config.toml
crop_scale_min = 1
cutout = 0.25
norm = "batchnorm"
stem = "deep"
widths = [96, 160]
loss = "binary_cross_entropy"
lr = 0.0043
beta1 = 0.95
beta2 = 0.999
eps = 1e-06
steps = 10600
batch_size = 512
epochs = 149.7
weight_decay = 0.1
Rows from block 4 of a small image classifier, named by matrix and row number. Rows with one number belong to one channel. Each number is 500 + 25 x the weight over its row's rms, rounded and kept within 0 to 999. All counts start at 0. Numbers have three digits each. After the name is the row's rms in percent of the matrix's.
Before each channel's rows are labels from the 100 images, of 14848, where the channel reaches its highest value: "strongest on" is what is common among them; "lies over" is the class under the peak. Only what is clearly more common there than usual is listed. The data: rendered roads seen from a driver's seat, with toy cars, trees and houses.
# convs1: first pointwise conv (model.blocks.4.convs.1.weight, 96x96x1x1), inputs 0-95
# convs3: second pointwise conv (model.blocks.4.convs.3.weight, 96x96x1x1, transposed), outputs 0-95

strongest on: solid white line
lies over: road
convs1.46 052:502472491544496513493433500490484479497521513510504521516504492540481534538470481495496488491478511510495532496507513489524518496502501495488540458496392524493503532560500475490511450484528524498486479450497502519509441497510509488507490487530503507511541521501502449481501485509518483531
convs3.46 062:413488483482480485490508502498463462499456484507455527466467476481496457496470516488518449521495514488491506511508469483479466527466498524474502488512492491487459518481483485491499438501505476511482487468480481474486475472470502516494490466472472538480482479482479454467515514551504493486

strongest on: solid white line
lies over: road
convs1.39 117:482539491582487508482520479482519502524515487506514486476515494520498522537489502488497451470510501529508556483500479483508519556519518486452540480498494481520493493521533493483509514508510478485462482508456468523498509510533462555542488486524485509552512527500478436498508520511505521505
convs3.39 094:513509526493556502520507499509477483535484535479519490534541505518509517518501538533445456518526473514477468497485508496510494506487514483477521497512532470535546517461498511509530497477513487476581479552522495528463495525495482494471526495442468516480474484521511515486471520504497495528

strongest on: solid white line
lies over: road
convs1.51 090:513503491560497501509422514505500495540477503539522509497501496524506491520476491494499479490513464505503516489491488517522489457492476498484543527477416496507518558457504511477497482497523505493479492435494523463477523501512492465497491521506485506503565498499521467511513508480558502503
convs3.51 104:565503509488500517517469538541509499468532510499526491514517512517535533503525494497509503485474508513522497522494523530513537495532480451531540506497502523513499481530528527464526543528500509512486531532527522509520508483508507481521520531542540439519516514516517496500498423456514516475

strongest on: dashed white line
lies over: road
convs1.17 065:551478508462491494514564515466501513545526469513492502490497513535477503509493519542488496526537521510499449500521473494485475480487497517479501516517560506511527483471523498449468484483489499501465501469509440493532493488512501507508520532548506489515439506509513470500538444490501506512
convs3.17 049:497498477519534470509520495538509500481531523502505485528534518513472436508529507445476502507529525482494461514480511489511442511504499534507459541457519519533538534507534473511452492454458506514507460533486515494493517475499486469500490517509549521530484509485526478503505512505455509482

strongest on: dashed white line
lies over: road
convs1.84 113:486495507474497472478546495521438501466485501480495502499492501531475535515484566519511540519497560525512493513518533505485497541475481490507427484471531509504548469510500494470493497529494484479456481464494518487492478502515503506477507491466550489472512472480463531511504497496466531476
convs3.84 104:477482505495481549493529488507543504493508517511538520512527518483530540498510449515515452495493533463530541485519476541499498509513465513494435477490538479503513519500542485454529522480520504474515484520506488552511536490498561528535494494517478513503520511484534483524487515493487478542

strongest on: solid white line
lies over: road
convs1.83 064:502466500461502453503505488458500505547502523521485502469499492491496515531522491488504442553489479516489469503517522486493507514514507525490506514524532503512515527530515501516474472490504507491471495462495521502522503528544485490521527479566505488482391458511507495507478470499470507538
convs3.83 046:492521472527482484469496510446546502484513522527491494507452489509494490470476507515485541514477470500494494523511479453495457504513495510491529512514484498499433470567480490532505457481537470489492503501482478435498529491481511536515527513508451464498483499474530533484484518518465508517

strongest on: solid white line
lies over: road
convs1.49 132:503527512551507482519469488513479520523451487499498478496508497488533522541489481474494518528471533502492508467479486472502482480454514504504487507530468507480484539629509467485508528492527521505513500499487536508538488496466491508479466501543497502477464497485516504519481497495486486478
convs3.49 126:504539536499504530517513477531514498475534525513491494489503498516553480539563494520515482506539529530506504511512517512510492473511526496506454529461483473492514490515487496500481476532475465503590491488504480538473523540532509506547452532501465476519467497506492509475486507531486481501

strongest on: solid white line; bends left
lies over: road
convs1.50 077:507460492523512518497561506521457490527480489496490521470492522568501539477500548526505495510499519509485481535498508512470463499439521503505445514503506523486540507517493568475486479497514476505489512490500465513476530519506509550488503501512516498468472482506497566488511452484491499481
convs3.50 057:504501522495549469512509508535497472513484522528524512518467531507479495487484491539483571505499511506503564510525520495498472511481522501478559531512489506461528495516467518512447523536495484510429494524530486527488540503518474481479468483504485498473505527521505559505513496510468496495

strongest on: dashed white line
lies over: truck
convs1.60 156:492515448435497492490554543494505498483512509478486485556498510500507527484505489535497509494500485511500529517497535511500517541512547503513502474497570516491541456551459513494493517512530478511481510500527482516576501485507484502498518492520524504533446503491505487508498480482444494506
convs3.60 154:529513534474535538514508535535449456506476502515537519467532463486506520542515506454524499502477511507547474488528499534517549503486479507520473458527479480470486514515535497478489497531462482538514507502514526502522505477512535451495499496512543531468481518526484479547504512508494505484

strongest on: dashed white line
lies over: road
convs1.44 045:511501505465493490519579526504467493496480518493492510506506452504481530533503510488507509532523503490504509522512476502499499523525501496498421517505569502544505465516510460530491483511502498516469483493496480519492509489496525489512533493469525498457422499496510476510521475510431530489
convs3.44 036:515514497467506497496510490519512524512512535476506490476496479500495512510509532486522526483534474487468464462471515528534506502495542502501474523494482509561474479548466491529507511469487465506503516489520515377528485496472483500437498503490509507475489510490492517525463490521523502496

strongest on: solid white line
lies over: road
convs1.52 124:493512513520483460471499450518440504490514570519490514481501498522484510497496490532511532524505462508479483500492533519478495497509509521494490519491453442504532485451551479494502473532552523493496499509505522520535467495513502473484504499542547496455462495521485520512502489530523453480
convs3.52 116:461497473443497528508535524518476523455485526483483517515444515517514493486499459487540455510489502499505496541499491520504507506486434543549521483506490474510512523530487544487520492495512511463505490506456519520462552494505449532475504491478497461467515497504514491515525525534483500505

strongest on: solid white line
lies over: marking
convs1.4 096:539469529463471485451475535521530484496543571494541482553512508503514501497493487459477522507477484501479557502513474490487518451513516492490555494516445519500504506477509480502523495474531467507495496445509507557512508489498472467508507479491498500500522505517497479490507491458501515524
convs3.4 101:487501498493495478512523480480476463523469481532469508453461475502495463506477498477502485490507517493475489501504501502470509481457523528482506499484446487479491486470472486537459382522471445500488475480482468493492488491479466527509457487513485523501490483489466496487514532498507492498

strongest on: dashed white line
lies over: road
convs1.95 128:498437480531501514511511528484470492499532426496492493527489540523502502502499495515487454492510486481517520508497537511487526530520486505447516503470538503510483503489446503521524484509497496507493482486505419485482471493496507519517539502497499480569555496490506494441501500488531477516
convs3.95 151:472474490487484486500514518507457455523472453566506473496457485500469478487484487447497480487497467513523475499500521509506513476468480522514480481478456473502476516454477513505466448506425462455478480480464490487492466466478477485493480476494528524507504482514480501521505515492486503495

strongest on: solid white line; dusk
lies over: road
convs1.32 064:490520496582493499494515487508547489544495493516474458528510474464526478487477493509498530518465494504513511471453482488492513489498502520476498523536497500504412474506485462524476476493509486502490542522473501556487472491497491490481482512510476497505540509531493510452537460485467495518
convs3.32 057:491486477517514483457476518453502501508492531486476493512559509499513492485520544471465502517516533467499497497519467487496517497488473474494471507543457526498467485497539490484467514504499479539583459506541474515550459435540511507497513505514511480521483516505490478506502500475481493506

strongest on: solid white line
lies over: road
convs1.41 067:500458526474496528557531521499521498530456472590470473460507469486486515541502499559478497494479493497490475496507510514485492518518450513517485503507537491516509519474509509513459466490536500505474526476499522531573510500488486523498508499509508492513466501516500495512454482505477491473
convs3.41 047:537492531479525463486477517495524450495531508486537516543544510483530477506522508486485548481470515519499471493502523487540523511507470511491526512511504523511457523516500458469470492481494479472490491514470413535479482494524510458519471481534540503503478502536498508502484458465506493499

strongest on: dashed white line
lies over: road
convs1.16 111:489511471528502484486517504515535494516529510522474516507495454488535514540503518497503478505468508521501546486492541514488546517533451489470586511473515505524483488485491489492511541486454455502475442512498477524507533476486479559495499495538517485513547509508480473517485510503499522517
convs3.16 099:527511504485482503481502536507566494478510480524486514480474480468525469502501457518527491484474486510530540517506517509459506488493468512488509475516516537483498494554502498472459529527514494524452524471502476500488566481551533455524497509493491493510514518492530441465513496479508521457

strongest on: solid white line
lies over: road
convs1.21 119:495538504597501512496490471499499528528467502540471533471496496461503476496492509475502501485481479484503522523487468521493484458493487502506554503509428510521450511466533492495508505499477529497508467515505515500461485501521482514506418504496478502496521519523479505484507509505551490482
convs3.21 179:546533512504501517514493543524509518508504502502515494508514516535502507509530502478521491481412516519525479504497532540572544493539484491512505518492520513499501494523539510514508491512483496544460536503511517508531510474510534487516505529555494491540581517518511518514491496476516516488

strongest on: dashed white line
lies over: road
convs1.55 099:464453505502507487463532506468512504472520453534490516518495525529536505460496528498509482515497458458491525513475505490501473520518462518448496534494556532463467521505513544461491496520481488514496571540476474502513515475469489496501501505472443495528517517519499493471511500499488509517
convs3.55 109:505487483490487461505500521515466466521478473543487478490479494495483433492486484462512490488470475526518492550515491479471491451490474509495539527479462495489478467522458517501506482513477477471486459487486495468508485507497425444496505469463529504501503483483485547491541520467504500496

strongest on: dashed white line
lies over: road
convs1.20 119:512525457475491483518557494495494513504519518474470531529514469490496509489486518504506489510540484472487519542487512489476529512553528507489498498509532481508505438559483453518495488497496502482486443507511463537473545478511482458492504502495497486502437523498537479518509457473472467499
convs3.20 113:512463468547484441483496505472518535488556510506496493482508514522505470482481492485479461498523532470497494527466513470457434475496502492509484518479474505553467498553499541512500508504533486498467477500514484486496502556476486540527502539480494482525520500471546499473501491485477500499

strongest on: solid white line
lies over: road
convs1.13 059:502479506507512512489552531501489538530510483542477503492508491500520531486497503463501507462556496491504517479445538488464469529525449502441496512503526518477476488510496481523451535503524463516537497477515474551519502464471479497532490498502479491493432510507502512496513466501461507505
convs3.13 043:483480487528511496487478527484506481495475501516483514464475498512488516468481473515509507522514508489446536489489556520560554517530476492495512510516498488510540484511467482466563463479511464499573487479531478473507477497480457512484535512476493495485462515500473521459490499461486517486

strongest on: dashed white line
lies over: road
convs1.61 080:485521481560500513476493464486509506550485454526512507483515456515532491523482494493505438492527468503480498473473549540519493502523462492489543507496517481499505500508521513504459526486507481490497469509459508531515551518497488563495530499495473496541532472546524456500500510473496518509
convs3.61 066:503546484479495503478504538493520492486488497504463507479521471496535463500511498480561497512474510504516511530496510522475480511533470505516484472516524504493475487507492486441528529525502488529431471468542449501500545479528556492495501519469489505474503486538514465492523501445519509459

strongest on: solid white line
lies over: road
convs1.18 127:532496527447500508455534551490565480511486457491508504494512500483509502501514482497513488538512475508522498485497482506513500488498482510495542553515521523512488520463483471518535556487453512487523490473507481482507525512494449492506519524558530489527509482503468475488514487454494526560
convs3.18 105:480487543475538500491518536504534477556519507511526499476487478479510507468519450474459479521511492553507513495525536532540519514542513519513466476496503492495519514508457538489530498502490533500521501501457477475529515511482537523503518494487521516472502519492547436523537528519481500463

strongest on: solid white line; bends right
lies over: road
convs1.26 119:515518508507506507521508504468501511524510467501508470521496481521484523505493490508502470492538495494508504513495560494500482518497486493478498509482514482504480525417468510515515482533530471504482461505508451449443536509504486516513546479473521498512540475479506473491502537474588456509
convs3.26 133:466468493502464509497542513498458490524479472529525483487471512508513496499487504470510478489510474506507466460487534507531492469454502532517503496500464495505508532436523515501475494496422465429517476478481524525496466489485504520474488464507528537467518507515483518537498538511491497477